{
  "model": "model that predicts nearness at each pixel",
  "train_examples": 195000,
  "crop_scale_min": 1,
  "translate": 0.06,
  "widths": [64, 96, 144, 208],
  "targets": "nearness",
  "nesterov": true,
  "orthogonalizer": "polar_express",
  "l1_shrink": 0.03,
  "batch_size": 64,
  "epochs": 5.6,
  "lr_schedule": "cosine"
}
Rows from block 5 of a small model that predicts nearness at each pixel, named by matrix and row number. Rows with one number belong to one channel. Each number is 128 + 32 x the weight over its row's rms, rounded and kept within 0 to 255. All counts start at 0. Numbers have three digits each.
Before each channel's rows are labels from the 100 images, of 14976, where the channel reaches its highest value: "strongest on" is what is common among them. Only what is clearly more common there than usual is listed. The data: rendered scenes of coloured solids on a plain floor. In brackets: how many of the 100, against the usual share in percent.
# convs0: first 3x3 conv (model.blocks.5.convs.0.weight, 144x144x3x3, each kernel summed), inputs 0-143
# convs1: second 3x3 conv (model.blocks.5.convs.1.weight, 144x144x3x3, transposed, each kernel summed), outputs 0-143

strongest on: cone (40 vs 12.2); pyramid (36 vs 11.4)
convs0.0:128128128128128128255191146127131133128129128128118128125128128141200128128145128128128128147132128128128128128128130128115128128128127128128128145127128129128128128129215128128128097128128125128128106131128135127128128140128128128133128127106128128055162129130128128128110128128128128128131125130128128125131128128130131127132128221129201183128122128134128128171128128128255138186204128136128146128128128128128132128128127128128128
convs1.0:128128123128128149000088033128149114122122128128127129163127124187130125128123125128128190114129124127128128129128121129125132128127130127128128105126128148145177129128039128171128118128127122140132133147111060157128127129128128163062128131147128128000127130128127136128116150132128128128126099109128129128130128132136065112132128017132108082128131127126105156116128051130080109108115128104128123128132138128115102128128161128128146

strongest on: tube (44 vs 12.1); spring (36 vs 11.8); largest object: tube (33 vs 5.7)
convs0.116:128128128128128130129127126128112127128128128128095128122128128127124128128103128128128128077128128098128128128128113128129128128128129128128128129131128127128128128128144128128128131128128133128138255128128129128128128128128128128128128128129128128130242128128128128128124128128128128044129127124128128145000128128128128144147128145071129133128128128126129128126128128128157125134182128100128040128128128128128128128128128128128128
convs1.116:128128125128128127152073141126000129131131128128110122152087122169113000129152071128128112078157140078128133125128157098128132128133135131128128127122128126141124127134106128104128129128144120175053110132128125125128103169128129123130128107143128128148065135128128129128114127193128128093081127134128130124205128128143109166130128143255128114121129056104076169193128123122108129129136133137128060128099123128149129128128141128128078

strongest on: tube (32 vs 12.1); disc (30 vs 12.1); bowl (29 vs 11.8)
convs0.46:128128128128128125077136191097116114128125128128121128127128128117255128128097128128128128131128128128128128128128030128204128128128137128128128159136128127128128128128105128128128113128128121128127125158129143129128128128128128128097128128108128128121095113128128128128128128128128128128128048128128128122180128128128129146255128123130111124128123128130128128092128128128156176208070128111128084128128128128128128128128124128128128
convs1.46:128128118128128144125134216127132148127175128128131127134120049125156121137116129128128149140111134060128129090128118144074073128132109124128128108124128124120140193124163041171128118128122116137130123155128135124128126148128127159255128127115115128130128143128121099128148115125128128092131121231128112128138128153234075178146128148130130116103135126129123131193128134084097133186255120137128216128127161128105131128128165128128170

strongest on: disc (77 vs 12.1); largest object: disc (67 vs 5.1); cog (31 vs 11.8)
convs0.95:128128128128128061077127122129108120128125128128107128019128128122128128128255128128128128100087128128128128128128144128112128128128128128128128111128128128128128128128085128139128000128128132128127196076127119127128128128128128127127128136128128128255120063128128128128188128128128128128133162154128128133125128128128125128129128086129113171128128127157128128124128128128103159214006128130128141128125128128128123128128102128128128
convs1.95:128128149128128128128255128115128128131129128128129128000128128141127130128127127128128145128126129128128129128128131185128130128128128128128128119127128128228129127212128128135128127128129135126129133128128129128128128128128128128128128079124128128242159129128127236128100135200128128128128181128128128128127128128118128128128128128128128127128128129128106129127128189129129150167128128129128127128128128128128133128128108128128127

strongest on: tube (51 vs 12.1)
convs0.26:128128128128128010127128128128125129128079128128131128126128128129136128128122128128128128131128128101128000128128120128125128128128125140128128131128128128128128128128130255128128126128128128128134130130124128128128128129128128128127128128127128128128126139128128128128130128128128128075128129127128128129127128128128117128128128128010128128128004128128128128128128128128127115129127128135128137128128128128128128128128128128128128
convs1.26:128128128128128128128128128128129124128128128128128128128128136128143125144137129128128128128116128188128174127128128128133128128130128132128128130128128128128128128128128122128128128128125128128163137128243128128128128128128128128127128128122153128128128129128128128128128128128128128188128128128128128128127128127128121128128128128128128128123000128126128127128128128127130128128127128126128129128128125128128128128128128128128127

strongest on: torus (39 vs 11.7)
convs0.58:128128128128128126215137129255122128127129128128117128129128128119121128128081128128128128120123128128128128128128073128148128128128128128128128128127128125128128128128125128128128123128128129128127101121128116128128128131128128129145128128255128128255090255128128128128125128128128128128131130127128128101126128128127128125127128120125125108128127127125129128106128128128098131125102128178128123128129128128128128128128122128128128
convs1.58:128128226128128113098123128112136125144126128128132122133156128133128131128127128128128124131137135137128131130128130130124133128127122136128128120130128179185148137121127128140128130128129120192125125144130127130128128145128140123085128125091127128099100255128128124128000107101128128128125143128128126128127128129129128128123128105122128129127129122128107142127128118123135124126121158125128115128134129128138112128128143128128131

strongest on: tube (32 vs 12.1); largest object: tube (25 vs 5.7)
convs0.143:128128128128128116113106128129138128128128128128122128121128128128255128128171128128128128135127128126128128128128123128038128128128192128128128255161128126128128128128122128128128244128128137128118155162128123127128128137128128125128128134128128128069210130128128128128130128128128128064166123151128128166128128128137102133129128084127142126128140128107128128202128128128100125000189128107128141128128128128128128128128126128128128
convs1.143:128128132128128102085116197118176192128124128128107128116146194118063126132119129128128124120098151166128127168128044137073119128137138144128128000068128133125144153129123217109128105128129138103123127123134101129128152122128124152171128123154137128133137090128201105128128127131128128201112082074128116096153128125125149143118128128155058059103121110096128146159128129131121121125178087048128170128092166128131121128128129128128138

strongest on: pyramid (28 vs 11.4)
convs0.91:128128129128128160254132127131129130128130128128136128129128128108122128128120128128128128112128129128128128128128159128104128128128130128128128053137128142128128128128237128128128153128128116127025180120128153128128128087128128131088128128117128128255104110128128129128126128128128128128129183128128128124160128128128127128143128230128235242128157130123130128079128128128082131194085128129128110128128128128128128128128139128128128
convs1.91:128128159128128075158078092123090124108147128128162101175107128105129139128136126128128114134081131128128125115128138108156133128128046126128128112131128110141126124225234128172128135128129114163135000110144059074128128163128126140100128148039128128071053133128128165128101181123128128128125080108128133128127128128136048126127128130140118140128117139110180132126128255114092162138122130110128098128115128128112123128128192128128126

strongest on: tube (52 vs 12.1)
convs0.32:128128128128128112130128128128148131128129128128134128123128128130000128128182128128128128174128129128128128128128134128255128128128127128128128123139128127128128128128116128128128156128128124128131108124128127128128128129128128128146128128114128128136145121128128128128128128128128128130128127255128128209132128128131191128083128132128128129128112128135128128165128128128143130127045128255128147128128128128128128128128128128128128
convs1.32:128128134128128115121172123100130152130139128128151145156126121131129128127156131128128120106153246125128127093128122122000125128137159124128128126114128140133120101137134115121128117128136125194144141141154133133128099132128234113175128129130092128120174150128152107128116124126128128128139124221128126000118128121114125117144128135143081130125128148143147113160128125126110134124102121112128129128165117128128255128128120128128121

strongest on: torus (52 vs 11.7); light from the left (50 vs 24.5); largest object: torus (39 vs 4.2)
convs0.41:128128128128128129227127129196125128128127128128105128064128128129114128128018128128128128130126128128128128128128098128163128128128127128128128095126128127128128128128253128128128132128128115128127129129128141128128128138128128132135128127087128128078112255128128128128140128128128128128128153123128128101120128128127128084133128177127127175128130127130130128129128128128100130123048128134128145128128128128128127128128128128128128
convs1.41:128128120128128151155064130229131100127144128128138146129122132096095124131147115128128078127099106128128125125128161130137126128128124131128128122139128129176104128112112128151128132128138121200124127123128127255128129130128135141113128084068121128000118164128124097128123112136128128127142210135128126128127128130123099140129128108133131222127126186161148062113128062126124054129107180127128116128135130128134127128128147128128128

strongest on: torus (47 vs 11.7); largest object: torus (27 vs 4.2)
convs0.24:128128128128128128082127124154189128128134128128144128116128128127144128128083128128128128129135128127128128128128143128040128128128128128128128178125128126128128128128140128124128126128128133124120166134113132127128128138128128159126128129195128128182028255128128128128109128128128128127222099149128128106252128128129128193121128136128138110128134128119126128142128126128073126102145128118128000128126128128128129128128137128128128
convs1.24:128128147128128096093132121120124123132132128128088125060133179131125067127113137128128122125119128095128143155128148122128129128140120132128128214109128126125121129127141249137128135128145129120126114126193119124128127128128145125121128084106130128143018127128128124128126131123128128127000164127128176128238128114000129126125128125136131128126129129064109122127128128132128148127140128128128100128125139128117094128128132128128144

strongest on: chain link (31 vs 11.4)
convs0.97:128128128128128139061128128128126128128128128128128128115128132108066128128126129128128128180128128137128126128128122128072128128128127127128128042126128133128128128128122172128128125128128126128145108128133130128128128096128128128128128128129128128128174131128128127128128128128128128150128147119128128193084128128128255128128128125045118128128097128128128128128128128128116128128000128084128098128130128128128128128128128128128128
convs1.97:128128128128128128128128128128128128128128128128128128128128134128128128150128128128128128128128128141128128128128128128128128128128128068128128128122128128128128128128017014128128128128128128129119129128000128128128128128128128128127128128128118128128128128128128128128128128128128128183128128128128128064128128129128130128128128128128128128152128128128128128128128128127106128128128128049128090128128128128128128128128128128128128

strongest on: chain link (46 vs 11.4); torus (43 vs 11.7)
convs0.92:128128128128128153131124137128119126128131128128120128033128128125133128128255128128128128255129128133128128128128008128130128128128127128128128171132128130128128128128123128126128157128128130128051108127131104126128128140128128129080128127119128128102197130128128128128128128128128128128128187128128128135128128128129128128143128096124136129128031128122128128133128128128137065008109128123128173128128128128128129128128099128128128
convs1.92:128128186128128222122115122129161126122243128128123132122124121115067116130082053128128124111105123121128132128128118128105137128124117062128128144019128111128146136131058088130128127128137128129122139146053128092128202122128128128133128130127119128038077090128098132128128123126128128249121046128128129069129128127148135128131128128141102084065127128089128124122128123076043043121128121054128115128126131128137128128128127128128136

strongest on: torus (42 vs 11.7); chain link (29 vs 11.4); largest object: torus (26 vs 4.2)
convs0.36:128128128128128000151127128132179134139126128128149128106128128130167128128255128128128128199120128129128128128128101128142128128128127128128128135127128128128128128128128128127128060128128137128124115138126127128128128241128128128130128127125128128137132153127128128128125128128128128110194118154128128132115128128128128129133128094128110128128029128012128128122128128128086125106146128142128187128127128128128127128128076128128128
convs1.36:128128207128128129129135128000019129130124128128128131126129127135106127128092098128128128121126153128128142129128127095128124128127128128128128129128128127123128127128131128150128135128125255091128131157219127129128128128128129128127128127128129128127127000128142129128130129125128128128110127127128128130128128128129129131128128128255128127128130128128144082129128121127128128128130128129128128128132128128128128128128126128128129

strongest on: pyramid (32 vs 11.4); cone (30 vs 12.2)
convs0.131:128128128128128119046120132151116127128130128128140128113128128133122128128142128128128128128124128128128128128128071128103128128128128128128128130127128171128128128128138128125128109128128132128126167102128127127128128130128128128132128153255128128177218000128128128128131128128128128128124229128128128131181128128129124128128128119128136160128122129127129128130128128128023088082123128124128163128128128128128129128128128128128128
convs1.131:128128128128128107144155128155128125127132128128127121094125128133128125128137129128128135125127145127128127127128136119127137128127128128128128128129128112145128121199140128132128129128118125132129068123128118132128128118128129197128128122122126128255038120128129143128116197128128128126106132125128151125129128129058128124144128132126131149143135107115141089125128255128128181255109139128128127128128128128125126128128105128128127

strongest on: disc (48 vs 12.1)
convs0.135:128128128128128145123217129126125121128129128128115128130128128133255128128014128128128128130127128128128128128128089128165128128128131128128128126132128123128128128128123128128128126128128128128126124127128128129128128126128128128128128128097128128120120118128128128128126128128128128128129131128128128134104128128128126136131128081127138137128129128133128128200128128128114155254156128107128152128129128128128128128128122128128128
convs1.135:128128125128128121098129180126115000128158128128126148113127075148000117145126089128128140136113140175128130106128027129069127128216050101128128135104128131098122131133086129128128122128127106140133134127124130128128127129128139143208128124129138128122131127128121083128086114135128128119129122127128131135188128118124073090142128061177114113138128123141128124011128129084110112092144109124128162128133127128119148128128113128128110

strongest on: tube (52 vs 12.1); disc (39 vs 12.1); largest object: tube (32 vs 5.7)
convs0.73:128128128128128125139179129127114128128128128128090128126128128113255128128030128128128128132128128128128128128128117128255128128128127128128128209128128131128128128128129128128128134128128128128128125143128124127128128113128128120147128128119128128152112122128128128128128128128128128127128021128128128168123128128127128177209128117127122127128128128228131128240128129128118115116052128125128138128127128128128128128128135128128128
convs1.73:128128127128128132130116126128122234128119128128132128128124177122116123142156136128128130136133122165128131152128085135103122128135110125128128114172128129129131125130118143135128100128130141128128121173127116129128113125128129123126128122127139128109103098128184121128128115128128128166122106190128123136149128108129170113097128129142055132255135131162124119120128128234056112068243099076128145128129174128163121128128127128128127

strongest on: cone (38 vs 12.2); disc (36 vs 12.1); pyramid (28 vs 11.4); largest object: disc (28 vs 5.1)
convs0.84:128128128128128170137127128103185128128129128128174128113128128135118128128128128128128128126127128128128128128128183128110128128128112128128128135123128128128128128128134128128128120128128125128127134128128239170128128129128128124129128132211128128255144128123128128128144128128128128128128255129128128128121128128128165128000128129081095048128129127126127128140128128128144119129121128128128104128127128128128125128128134128128128
convs1.84:128128137128128130131102127125123118130133128128132117130125129145129134128135124128128120132146137128128143129128255141130127128128131127128128129130128135255125130136128129129128158128128155137126135115128108240128128129128117133125128113133129128117130123128128164128116131102128128128128086110128180128130128128153128126129128139122179230131131118128151130119128105125127122133091255127128128128128125128128089128128107128128128

strongest on: chain link (29 vs 11.4)
convs0.110:128128128128128003120129124115126128128134128128140128080128128255150128128116128128128128213128128126128128128128127128100128128128129128128128112127128127128128128128134128128128102128128127128086070126129127128128128156128128128125128128060128128145119125192128128128128128128128128065128117129128128121065128128127128129114128129077135123128000128113128128104128128128136134123000128104128225128127128128128128128128128128128128
convs1.110:128128136128128128128128129126128129128126128128128128190144127178127128128126128128128128255128129128128128128128129127128129128128127128128128136128128130128129128128127127122128138128128133128093129128129127128128255129128128127128128128138126128129127127128128128128159128128128128128128127128128128128128128255130135127128128130129143128140128125128129129129128128128129127129126129128128128128127150128127129128128128128128128